config = dict(
    encoder_arch='poolformer',
    model='spectrogram VAE',
    dataset='strings of digits, spoken by a formant synthesiser in many voices',
    train_examples=39062,
    n_mels=64,
    hop_length=160,
    input='log_mel',
    win_length=512,
    bottleneck='kl',
    downsampling_factor=8,
    encoder_norm='layernorm',
    encoder_norm_position='pre',
    encoder_activation='gelu_tanh',
    encoder_layer_scale_init=0.01,
    encoder_parallel_block=False,
    encoder_moe='top_k',
    encoder_drop_path=0.1,
    encoder_num_experts=32,
    encoder_moe_every=1,
    encoder_expert_mlp_ratio=0.5,
    encoder_experts_per_token=1,
    encoder_shared_expert=False,
    encoder_patch_size=[4, 4],
    encoder_conv_stem=True,
    encoder_depths=[6, 6],
    encoder_widths=[64, 128],
    loss='mse',
    latent_channels=16,
    decoder_norm='groupnorm',
    decoder_activation='silu',
    decoder_weight_standardization=False,
    decoder_widths=[48, 96, 144, 192],
    decoder_blocks_per_level=2,
    decoder_block='basic',
    decoder_attention=False,
    decoder_upsampling='pixel_shuffle',
    kl_weight=0.01,
    residual_init='none',
    optimizer='soap',
    beta2=0.95,
    lr=0.0049,
    beta1=0.9,
    shampoo_beta=0.95,
    eps=1e-08,
    precondition_frequency=50,
    max_precond_dim=1536,
    one_sided=True,
    adamw_lr_other_params=0.0022,
    grad_clip=1.0,
    ema_decay=0.999,
    steps=8900,
    batch_size=64,
    epochs=14.6,
    lr_schedule='cosine_restarts',
    final_lr_fraction=0.05,
    warmup_steps=1780,
    weight_decay=0.04,
    adamw_weight_decay_other_params=0,
)
Rows from block 8 of the encoder of a small spectrogram VAE, named by matrix and row number. Rows with one number within an expert belong to one neuron, the router's apart. Each number is 200 + 40 x the weight over its row's rms, rounded and kept within 0 to 999. All counts start at 0. After the name is the row's rms in percent of the matrix's.
Before each expert's rows are labels from the 100 clips, of 14976, where the router gives the expert most weight on average: "strongest on" is what is common among them. Only what is clearly more common there than usual is listed. The data: strings of digits, spoken by a formant synthesiser in many voices. In brackets: how many of the 100.
# router: router (encoder.blocks.8.mlp.router.weight, 32x128, trained with AdamW), inputs 0-127
# up: expert up (encoder.blocks.8.mlp.up, 32x64x128), inputs 0-127
# down: expert down (encoder.blocks.8.mlp.down, 32x128x64, transposed), outputs 0-127

# expert 1
strongest on: number of digits: 1 (71); mains hum (52)
router.1,084,173,187,216,170,225,294,151,151,112,155,251,78,187,205,150,211,170,194,167,178,154,148,191,232,119,262,174,168,245,191,252,171,196,193,172,178,207,211,255,209,146,245,233,136,220,190,167,150,201,142,219,220,156,198,179,152,208,203,219,220,180,232,201,298,199,181,209,146,175,283,285,137,144,202,212,194,196,196,184,214,175,222,268,180,223,251,203,188,182,227,210,109,195,227,247,164,245,194,204,206,177,212,205,274,218,196,134,191,195,176,260,260,177,230,231,183,244,193,171,207,108,208,198,249,208,192,161,270
up.0,090,187,199,252,173,261,172,178,192,169,243,155,50,257,108,161,220,205,209,218,127,191,168,174,196,184,207,121,171,206,183,191,243,157,234,235,250,219,233,160,196,199,177,254,221,247,215,198,204,221,175,179,196,247,180,132,217,229,255,165,210,287,174,289,224,269,253,203,140,154,220,183,227,213,194,247,152,237,194,219,255,252,171,276,219,275,219,191,255,234,252,258,207,160,232,178,153,205,184,291,183,235,224,202,213,221,202,145,230,238,180,213,216,227,246,244,188,209,204,210,198,156,144,167,213,221,172,207,272
down.0,083,185,210,199,248,203,171,213,211,211,224,170,184,133,202,230,215,187,301,292,183,216,159,153,160,268,196,192,255,181,187,178,255,253,275,220,218,137,232,193,166,212,162,232,255,186,162,194,250,182,170,246,165,170,168,175,226,180,161,228,235,276,247,186,182,158,184,209,189,166,183,163,255,230,241,182,225,246,195,228,212,248,298,163,225,216,252,155,184,220,206,163,187,140,311,270,223,159,196,258,154,202,166,168,210,202,160,95,190,201,250,186,230,293,198,224,210,215,139,188,170,251,145,237,195,166,225,195,128
up.1,060,170,195,229,185,234,190,247,201,181,234,294,248,226,176,231,191,86,114,212,235,186,220,233,166,196,223,239,178,121,216,151,190,184,243,237,210,195,235,237,232,232,225,218,224,261,246,239,222,245,203,237,259,202,227,193,322,207,217,175,193,179,199,193,219,137,185,235,208,180,216,173,224,156,141,169,204,129,201,124,286,158,104,193,141,200,187,190,293,154,160,185,219,205,136,178,223,204,177,169,198,238,228,268,167,206,174,209,218,223,180,182,215,245,257,165,167,192,267,239,215,210,169,222,135,156,149,155,144
down.1,057,222,152,177,192,220,174,169,240,186,196,174,249,240,211,217,246,232,183,157,187,183,266,195,242,145,298,199,231,219,240,198,182,175,122,191,264,208,158,206,197,195,241,97,237,233,213,195,164,258,197,142,176,190,198,164,207,150,267,218,160,142,211,194,214,226,130,222,152,255,179,151,304,146,129,188,205,191,156,176,165,181,181,209,177,254,239,208,135,240,195,189,182,133,180,204,230,238,188,257,177,180,188,174,137,175,199,117,212,204,237,130,190,107,180,217,287,213,294,157,179,177,184,192,196,232,228,222,140
up.2,046,196,162,213,156,216,206,167,226,208,236,204,143,191,198,245,177,241,152,240,252,202,188,240,250,209,209,217,152,180,175,136,152,170,191,225,149,190,242,258,278,185,216,180,209,241,217,240,159,247,191,221,238,222,259,216,299,204,291,206,198,133,186,210,197,172,252,213,268,261,313,178,277,221,221,250,224,124,155,152,199,159,139,166,225,172,241,221,274,177,194,220,259,139,156,215,189,226,225,152,202,165,234,215,160,256,145,203,250,184,193,183,130,217,193,247,224,173,261,249,256,204,181,158,205,227,238,201,127
down.2,038,154,235,218,154,173,205,138,229,190,226,207,195,258,238,226,241,254,203,181,206,235,222,236,197,202,261,199,195,159,149,214,207,176,68,230,162,192,128,223,235,170,211,102,182,221,234,211,196,260,184,183,221,238,217,182,158,173,214,270,196,142,156,195,195,220,200,285,205,240,269,217,142,225,139,236,255,187,194,179,143,138,142,169,199,183,243,193,142,172,224,140,221,131,162,231,221,260,235,191,193,190,230,176,266,192,224,148,246,198,264,169,235,125,131,207,237,224,254,208,215,212,239,117,247,185,252,176,157
up.3,053,255,205,135,242,192,190,226,184,212,172,225,177,148,266,213,209,210,218,191,146,237,275,224,164,252,247,285,221,171,204,197,224,262,119,170,215,206,190,206,210,211,191,185,202,159,144,238,199,250,203,193,203,189,217,201,164,218,171,205,223,235,183,195,213,239,330,200,57,253,172,155,233,131,230,159,219,206,193,174,131,207,242,124,234,197,217,176,128,179,176,241,287,188,171,205,274,187,232,221,221,209,180,163,202,192,174,180,186,191,209,214,225,299,169,258,248,177,145,213,220,250,212,216,165,178,281,239,146
down.3,048,203,210,257,190,213,178,183,158,174,188,265,188,205,120,128,144,136,192,169,204,208,152,227,227,135,229,240,252,174,165,192,188,239,279,212,104,265,170,188,178,212,200,222,117,250,209,217,204,193,119,203,225,213,207,229,202,187,206,216,196,209,233,210,198,209,199,311,154,196,194,184,59,205,198,234,186,148,271,213,268,209,170,187,233,200,244,194,236,216,212,220,160,259,268,216,220,226,195,223,221,256,181,232,190,191,284,270,218,256,162,215,187,143,263,165,211,226,153,229,215,190,185,205,164,260,219,204,291
up.4,091,255,184,230,157,258,272,168,215,226,217,291,200,181,226,209,236,178,274,203,170,195,192,230,166,187,257,229,206,209,163,158,115,306,161,150,156,189,220,229,203,197,235,165,266,193,128,177,211,184,152,237,205,185,142,248,216,186,149,278,234,143,238,212,182,134,227,250,216,188,181,205,218,153,208,195,185,153,190,162,155,149,229,88,247,146,223,177,156,187,157,200,176,167,205,215,212,271,173,190,186,172,151,182,211,197,174,209,165,117,189,220,207,201,170,274,234,219,289,232,229,228,136,228,173,180,215,232,283
down.4,072,212,208,200,159,178,243,195,208,167,191,225,126,236,190,205,205,190,123,119,215,178,198,256,223,193,225,170,152,192,166,245,109,186,130,175,228,245,132,245,242,196,240,185,166,206,177,219,158,242,188,152,211,231,242,206,184,208,214,174,153,142,169,200,188,267,226,294,143,181,227,248,195,169,226,211,206,100,228,186,175,206,161,216,233,183,197,253,169,180,205,233,131,267,187,177,221,219,245,158,181,181,190,270,146,206,216,312,224,206,151,178,193,118,192,210,164,206,281,195,183,184,212,133,183,248,216,227,328

# expert 15
strongest on: white noise (47); pink noise (46); thin (high-pass) (39)
router.15,105,193,171,261,135,209,263,95,122,130,188,175,87,181,279,157,162,227,191,147,186,166,112,221,207,172,267,206,142,199,179,256,209,180,236,183,167,235,178,219,191,151,211,229,164,236,213,194,146,157,141,222,215,190,251,193,188,170,163,256,169,212,251,211,273,241,255,215,166,191,192,265,99,154,182,177,232,226,174,156,174,217,211,257,187,208,236,198,212,227,240,171,152,168,111,216,154,254,200,205,216,185,222,195,265,223,181,184,186,177,182,187,234,222,189,195,193,249,204,190,216,112,206,206,258,179,158,142,224
up.0,069,131,248,282,125,119,198,263,174,169,150,222,183,179,174,129,149,155,145,208,236,137,140,310,178,190,246,169,161,198,224,203,181,156,196,253,203,228,224,228,227,181,232,264,160,201,175,207,192,144,168,244,218,208,222,226,225,254,175,237,167,261,193,190,158,154,170,316,198,222,150,256,109,199,240,142,215,219,241,206,274,243,157,243,180,172,259,168,224,189,191,235,200,197,178,166,204,213,180,144,212,218,253,200,198,177,227,261,156,198,173,240,213,243,159,181,190,234,181,155,171,156,140,174,202,144,208,171,212
down.0,077,232,287,187,215,212,199,276,218,209,199,232,142,177,191,78,125,235,186,154,238,171,225,270,169,202,167,174,170,204,268,199,239,126,190,183,225,216,163,214,269,170,261,207,159,234,202,238,205,222,278,144,245,183,208,200,159,218,163,248,172,199,188,200,255,213,237,215,212,172,251,226,154,127,270,155,224,140,211,167,228,134,171,197,170,192,175,223,238,178,178,261,214,253,156,201,188,245,158,170,226,195,298,251,194,232,233,203,197,200,101,205,218,238,155,254,187,169,194,151,168,112,195,176,253,163,214,200,218
up.1,133,164,228,218,214,162,209,182,291,244,267,208,186,224,186,194,233,291,263,246,234,249,216,99,218,240,201,220,201,210,132,163,237,217,136,231,203,131,238,215,152,269,151,148,217,180,217,219,212,176,257,261,173,189,191,229,217,171,206,141,223,109,217,154,186,204,192,186,186,267,258,210,165,195,200,212,205,234,175,217,191,148,254,118,193,119,193,172,161,274,197,183,229,197,139,192,155,174,219,183,169,157,189,178,175,267,125,156,206,187,182,188,245,152,210,242,206,187,149,241,196,243,246,181,235,185,145,209,94
down.1,123,210,227,204,175,128,242,167,172,211,215,188,191,247,249,349,241,250,254,181,225,241,222,149,217,232,258,181,133,214,179,194,223,156,113,221,256,201,229,216,204,200,162,144,229,200,244,206,132,205,196,186,217,205,202,200,164,146,206,151,179,135,209,171,212,164,191,115,204,204,206,211,327,246,261,193,309,261,125,234,185,212,195,191,205,213,209,180,116,208,191,186,204,223,96,232,178,177,254,190,160,162,186,180,207,223,211,160,234,186,231,137,218,236,235,175,212,193,141,198,154,193,234,177,204,228,174,184,162
up.2,111,109,304,168,205,219,164,249,202,179,176,182,126,165,213,150,220,185,172,217,162,181,192,182,296,197,188,231,173,182,186,215,147,172,226,193,206,215,233,130,252,197,195,236,147,268,184,185,170,197,180,163,251,277,242,229,174,257,230,126,178,213,186,217,133,188,265,217,214,205,127,111,249,254,227,220,173,206,233,229,282,266,194,222,260,192,246,144,203,197,319,216,166,242,238,237,218,189,212,108,199,194,228,280,218,192,227,201,221,216,231,202,173,220,183,180,248,189,230,219,184,214,166,180,205,243,269,215,223
down.2,107,211,257,200,123,151,242,171,155,213,156,181,138,197,241,181,144,191,238,194,244,167,210,262,196,179,193,172,212,200,197,227,225,126,56,231,226,197,188,265,237,192,183,299,182,204,227,224,191,158,239,216,213,195,241,210,221,207,197,229,201,207,139,182,260,190,199,165,187,248,244,283,205,158,260,171,272,239,206,185,234,163,182,269,183,189,208,217,238,189,196,228,190,166,174,199,160,259,217,231,229,125,203,251,224,189,266,159,210,200,201,136,210,220,136,227,222,202,229,165,208,129,288,152,238,101,227,154,139
up.3,074,235,193,246,205,141,216,194,261,216,239,297,266,181,169,211,240,236,228,188,194,208,220,172,114,248,272,193,165,197,213,172,220,281,183,188,181,126,204,205,167,233,186,170,222,101,174,218,242,207,195,314,192,211,90,247,187,207,178,161,204,205,189,211,200,189,199,244,212,241,223,226,147,153,171,159,244,202,197,176,191,175,296,99,208,137,199,159,132,224,186,228,226,190,175,212,196,204,231,152,189,200,197,200,210,148,157,187,162,232,154,223,267,260,191,150,227,177,164,226,167,297,234,205,196,154,207,222,133
down.3,070,249,179,214,212,203,142,204,167,197,212,199,150,235,214,240,217,213,185,46,168,180,221,179,204,273,263,182,198,196,205,204,187,137,140,227,204,141,132,225,193,220,207,110,215,157,203,208,153,236,209,163,231,210,211,174,112,211,186,138,164,148,195,198,238,286,231,171,201,222,250,229,237,165,200,244,335,224,205,205,173,220,216,200,136,204,238,233,156,176,158,223,202,170,46,183,225,205,237,186,185,229,190,205,204,249,255,202,217,176,269,185,227,183,148,204,221,170,197,179,184,178,273,214,169,196,207,173,193
up.4,072,98,190,223,157,206,200,235,236,212,172,278,291,205,184,192,208,167,243,163,281,184,140,241,171,186,237,192,130,203,164,235,201,215,186,198,206,204,236,205,190,211,174,151,211,240,181,236,205,201,266,185,190,188,218,241,161,142,210,184,197,227,216,201,195,173,119,242,259,254,284,222,184,138,185,170,195,201,214,202,252,163,178,240,150,169,249,129,195,208,208,174,139,188,192,240,146,197,196,172,220,108,245,157,204,214,226,121,246,168,154,189,233,113,248,169,142,211,137,196,191,84,212,140,215,141,178,213,143
down.4,074,160,258,263,184,159,258,185,224,201,240,269,169,230,234,190,147,255,263,270,202,243,194,214,174,245,107,135,164,126,155,151,227,213,209,145,200,148,241,225,165,161,165,201,175,202,203,213,222,230,170,227,147,188,218,230,141,199,157,204,197,200,158,241,198,180,193,212,230,243,242,121,231,182,229,171,262,218,226,269,208,181,191,192,215,159,205,254,159,216,241,176,171,219,225,244,181,155,189,97,184,230,241,225,239,168,105,239,173,208,178,233,214,300,174,171,165,173,160,215,196,183,256,208,265,106,166,142,166

# expert 31
strongest on: rumble (65); clipping (37)
router.31,096,194,176,210,155,206,270,106,155,175,209,214,78,175,226,183,206,167,175,167,227,192,142,194,193,132,290,177,148,193,192,292,175,194,244,155,169,222,155,236,185,131,247,255,166,255,187,190,137,164,148,195,235,170,239,212,174,210,155,226,170,186,257,190,253,212,226,212,143,195,199,255,103,150,230,171,231,214,179,189,170,190,223,265,172,210,241,193,169,212,269,185,128,182,161,261,144,253,205,170,229,209,223,207,267,211,213,168,173,178,126,227,248,200,190,178,154,206,183,177,211,128,212,208,246,184,164,158,267
up.0,162,197,150,228,141,234,263,129,201,194,201,261,170,175,190,214,250,131,230,222,218,271,187,224,130,175,237,173,208,254,121,147,190,248,167,163,241,220,166,212,176,304,202,194,195,158,166,187,210,153,171,231,231,186,118,203,294,213,195,155,212,201,232,235,220,203,139,214,168,204,270,270,213,148,210,159,169,227,215,164,220,206,210,185,181,191,197,208,178,279,116,265,194,183,191,194,182,197,226,260,211,157,108,150,170,235,209,176,175,235,141,182,196,145,224,277,193,184,242,260,292,255,164,159,189,178,187,190,191
down.0,132,202,237,178,155,150,283,116,155,183,173,232,128,272,166,203,143,188,233,190,253,175,173,183,226,43,176,212,198,223,164,241,190,176,148,194,119,238,287,203,196,181,245,130,201,244,244,177,218,201,217,204,230,151,202,190,189,189,177,226,248,205,255,264,220,199,196,221,214,211,227,261,172,176,112,209,196,212,180,202,233,128,170,213,172,172,252,173,127,241,223,180,160,164,170,236,143,236,155,229,211,205,234,224,204,189,234,137,171,172,193,197,207,137,290,189,227,217,151,205,161,162,246,185,219,230,134,187,170
up.1,070,227,189,231,148,226,180,213,219,248,178,237,321,228,135,212,225,223,216,175,190,204,168,94,189,168,180,206,239,165,197,163,272,175,176,234,179,225,221,164,157,257,170,181,182,178,213,196,232,147,242,224,125,177,146,191,153,216,188,259,178,188,247,192,158,196,135,217,289,179,179,265,149,173,164,214,166,257,248,232,193,186,204,147,171,152,189,192,107,193,176,195,233,256,173,202,226,237,169,263,153,141,151,199,174,171,103,162,209,245,118,198,226,214,260,225,198,239,168,212,262,272,183,225,174,164,232,256,192
down.1,076,201,212,209,219,274,157,239,222,189,215,201,189,233,132,182,147,246,169,187,197,185,257,191,281,142,185,221,193,195,197,183,241,185,259,242,230,254,181,168,168,226,221,174,264,185,178,199,150,271,203,185,195,191,215,198,202,180,252,179,189,155,231,179,159,250,102,178,228,204,229,213,219,223,82,265,196,99,202,247,243,184,234,215,191,238,124,192,173,203,179,177,246,240,172,153,182,203,89,207,192,231,177,208,169,222,208,185,217,177,239,219,225,171,143,210,240,186,159,132,256,225,194,236,195,290,200,244,338
up.2,138,179,188,245,127,215,236,168,232,236,186,232,181,191,174,228,234,129,268,219,219,223,198,240,89,164,274,157,199,210,127,189,245,250,162,159,263,214,194,237,218,285,178,194,211,181,172,201,256,149,244,212,238,190,103,213,251,186,185,134,196,217,198,211,194,214,152,232,189,169,229,270,192,114,203,187,159,248,253,220,220,183,203,221,175,180,191,200,165,229,145,240,198,142,230,232,139,192,244,269,214,121,187,126,203,229,181,130,168,201,122,207,181,174,226,240,166,180,204,232,283,200,176,179,145,154,154,161,238
down.2,117,238,242,186,199,219,209,186,203,241,172,230,132,218,142,245,196,211,240,159,209,208,164,250,202,145,232,236,189,228,236,216,178,214,90,252,118,227,210,184,216,196,195,108,254,258,245,198,217,191,224,234,285,146,238,213,216,168,141,235,243,190,210,197,209,188,201,188,248,220,216,254,235,150,111,228,266,198,248,181,205,116,209,150,147,198,229,239,147,250,196,130,183,146,127,270,159,248,147,138,204,189,235,245,177,224,257,181,186,191,167,230,248,162,273,187,220,133,172,192,186,149,215,225,228,243,170,203,154
up.3,066,241,252,256,146,254,185,190,268,234,199,199,373,222,171,194,245,204,221,219,232,225,220,165,210,189,245,173,215,160,197,179,220,193,106,166,207,180,230,155,222,208,230,167,197,254,142,244,226,143,236,178,173,189,171,213,222,195,214,204,188,217,209,130,212,186,97,214,211,167,131,260,176,201,175,185,198,172,244,189,137,172,207,214,197,200,162,152,161,233,153,202,169,196,176,126,216,168,223,215,176,142,191,192,218,166,235,204,183,237,138,148,214,138,196,181,264,299,232,156,242,274,235,242,165,122,165,237,204
down.3,078,169,173,230,199,267,151,222,249,160,186,193,138,189,235,229,254,250,196,205,200,200,279,196,273,216,151,254,180,214,209,178,221,124,236,191,210,229,206,199,218,263,228,174,256,249,211,186,184,297,256,228,204,224,194,196,131,210,174,137,175,152,186,212,232,280,237,178,235,169,208,163,265,235,201,195,185,182,235,229,126,226,216,210,229,266,149,208,209,197,126,151,283,238,88,286,134,150,159,246,132,212,181,193,143,183,190,192,241,217,165,174,201,231,187,174,160,168,222,141,170,203,157,204,197,270,185,189,242
up.4,066,175,196,300,165,158,188,246,162,166,212,241,165,202,198,153,168,222,267,246,168,181,166,265,161,197,181,147,209,231,231,194,255,170,155,216,146,244,190,303,209,195,180,120,160,224,175,234,214,225,287,248,210,151,277,212,171,189,200,214,217,216,244,247,229,266,211,252,127,245,160,179,215,193,145,229,256,172,223,113,225,147,181,294,225,276,231,250,218,244,201,186,150,146,215,212,194,204,177,164,188,174,166,198,209,230,155,206,196,180,110,120,244,174,152,176,178,276,227,195,186,198,239,219,198,209,188,209,173
down.4,078,211,196,193,172,216,173,191,192,221,199,155,171,211,218,229,242,243,150,210,188,155,227,196,205,277,259,194,190,178,157,236,205,194,237,187,224,149,275,216,184,228,156,248,234,168,212,204,212,133,212,239,180,221,167,209,219,214,185,196,244,173,199,204,171,154,195,189,272,248,182,228,269,227,220,212,204,293,122,238,156,278,269,203,202,188,202,179,233,181,236,195,186,107,232,152,107,105,199,149,196,188,147,186,205,185,152,177,211,207,236,192,237,274,163,198,251,124,234,191,221,161,211,129,200,123,235,143,59

# expert 0
strongest on: clipping (92); white noise (30)
router.0,105,183,193,180,155,175,270,151,151,176,131,227,75,156,282,154,202,198,230,163,213,160,118,180,203,139,214,153,146,196,168,241,172,217,226,235,207,234,167,276,179,171,176,214,179,207,230,155,189,201,150,210,190,138,225,182,162,208,184,242,150,186,238,221,254,179,212,197,157,188,260,242,102,155,181,175,261,193,183,212,214,163,177,222,151,174,233,236,160,173,242,218,112,190,137,222,134,258,162,202,171,196,171,175,264,195,177,212,207,164,199,205,240,178,151,148,154,229,141,151,207,115,215,200,224,189,123,139,200
up.0,046,202,244,177,183,251,229,161,168,183,186,321,207,170,235,125,204,217,249,206,291,202,179,192,145,145,271,285,184,212,170,181,157,243,142,176,218,230,249,136,158,220,272,204,134,230,176,203,215,165,188,141,163,172,219,226,220,168,187,231,205,165,205,260,163,224,186,220,200,204,238,302,226,182,233,260,194,182,187,192,204,193,181,167,199,194,291,171,151,211,208,135,188,185,219,240,157,243,208,150,179,118,274,126,187,196,209,213,199,166,156,266,223,179,168,253,235,166,160,165,191,155,125,146,204,154,194,168,191
down.0,055,163,216,216,260,175,159,195,234,184,229,211,94,264,173,170,172,259,228,185,188,216,188,145,195,160,165,170,150,178,137,254,228,232,350,249,174,146,257,166,205,211,162,147,183,168,246,197,241,159,207,219,162,214,145,218,168,193,215,158,262,189,211,214,127,149,166,153,171,244,187,290,164,230,172,245,240,228,221,216,250,207,146,199,227,191,233,256,173,249,252,176,184,165,251,187,214,250,198,155,216,222,181,197,244,258,182,158,186,209,273,209,210,170,264,155,158,181,199,257,196,206,212,158,203,204,166,261,118
up.1,082,182,273,186,160,251,211,277,206,198,212,217,141,134,136,197,152,134,179,152,227,120,135,256,160,192,155,289,246,246,263,186,144,300,208,174,141,193,201,199,241,208,228,204,183,284,180,198,229,175,163,206,188,185,207,230,241,197,122,315,197,213,223,245,194,146,123,239,198,163,176,254,220,200,178,189,172,212,252,199,233,176,174,209,228,205,242,171,208,190,213,165,175,205,225,221,201,245,192,191,241,243,222,279,167,114,202,171,157,207,189,203,216,232,247,143,277,198,180,205,188,145,157,241,194,226,220,169,155
down.1,072,181,184,219,182,147,239,173,205,111,231,189,283,237,235,215,227,133,204,185,199,201,175,213,179,173,301,217,192,158,220,150,187,244,84,193,88,199,155,204,199,263,211,183,167,237,181,196,169,192,207,225,158,209,197,170,103,204,217,228,256,201,247,176,145,200,178,309,108,168,218,150,161,253,212,153,201,236,165,202,218,232,221,195,203,190,255,140,231,209,195,221,213,197,194,188,257,235,248,215,196,220,178,141,272,203,199,241,178,251,216,138,195,196,202,209,283,223,240,262,194,234,133,196,250,186,257,214,231
up.2,065,250,230,167,187,189,242,221,211,133,98,139,82,190,242,214,195,130,190,220,283,167,158,267,208,174,230,191,176,197,189,167,128,199,191,145,132,280,168,229,283,171,201,207,176,207,191,186,202,164,186,145,207,237,226,153,185,235,243,169,217,272,135,279,198,181,165,189,176,182,199,310,201,207,262,178,160,184,226,114,212,206,163,215,230,206,234,215,222,175,258,240,166,185,268,212,242,222,206,203,217,145,217,200,205,190,201,183,174,192,169,165,150,202,259,247,263,211,239,220,190,148,198,167,254,238,225,208,258
down.2,067,205,179,252,268,208,131,165,183,183,224,136,270,146,217,241,222,231,185,203,164,229,276,142,230,225,188,225,241,183,224,210,259,147,276,208,236,96,180,178,213,277,147,171,182,150,236,175,225,205,225,258,192,235,173,209,136,203,166,163,143,179,225,149,186,188,153,157,154,228,185,145,182,262,213,245,184,278,155,228,204,260,217,185,222,211,197,186,167,210,124,191,295,267,108,146,198,150,219,221,212,251,193,139,214,233,228,182,193,203,199,180,241,272,146,226,191,206,133,195,255,240,194,194,160,216,209,226,186
up.3,097,126,203,250,237,127,177,148,222,196,245,247,200,199,277,157,197,322,213,199,241,248,233,179,173,248,164,192,195,167,133,224,234,166,193,217,224,158,217,262,194,313,181,194,211,148,185,216,244,171,246,250,212,167,207,249,149,182,175,189,156,103,233,176,212,192,224,182,211,226,160,234,178,229,242,229,304,211,227,236,145,191,214,140,218,173,204,208,194,238,157,165,198,169,114,138,181,178,189,173,172,153,167,162,231,249,189,175,193,169,174,193,236,164,124,198,161,174,170,194,191,293,219,164,245,130,166,182,200
down.3,118,191,257,196,239,147,124,231,253,238,224,192,136,206,213,216,164,295,274,228,197,257,208,165,147,239,167,198,138,112,145,187,269,176,236,217,130,193,210,194,187,211,166,150,237,166,210,216,239,169,236,268,234,201,164,265,161,180,183,147,229,222,243,205,134,125,162,157,232,217,241,240,243,254,153,250,203,277,220,241,278,177,237,185,233,158,248,176,216,223,168,187,239,139,163,249,190,143,214,151,174,213,202,168,245,220,182,168,237,211,194,232,215,230,187,154,164,141,134,209,211,185,198,209,189,128,145,231,222
up.4,127,199,220,210,109,271,241,233,170,187,222,238,133,165,154,195,196,161,200,193,201,166,92,257,150,131,206,236,228,298,243,160,179,241,180,169,166,195,208,225,191,292,216,212,232,246,184,220,226,187,157,199,212,211,147,214,242,216,141,272,203,226,277,238,229,219,169,268,179,141,173,268,211,148,172,200,197,245,227,184,257,171,135,241,174,288,206,174,190,221,174,250,224,151,144,167,178,257,151,246,239,222,161,265,148,161,171,198,177,232,168,230,216,198,235,185,219,236,203,181,225,143,124,215,167,239,188,182,172
down.4,122,186,187,202,193,201,263,182,166,152,184,192,205,223,211,211,233,149,190,195,211,186,129,208,229,76,316,236,215,176,195,158,191,265,86,211,81,280,174,203,198,223,212,197,124,273,183,177,202,173,187,200,167,227,227,155,203,188,187,255,217,186,231,189,203,214,200,294,152,169,188,178,106,185,160,231,139,240,193,211,195,194,223,191,213,213,191,141,194,226,185,219,226,176,255,191,243,234,235,265,173,250,155,176,231,223,223,193,196,227,200,169,195,132,246,206,253,233,243,254,279,208,133,187,191,254,227,228,243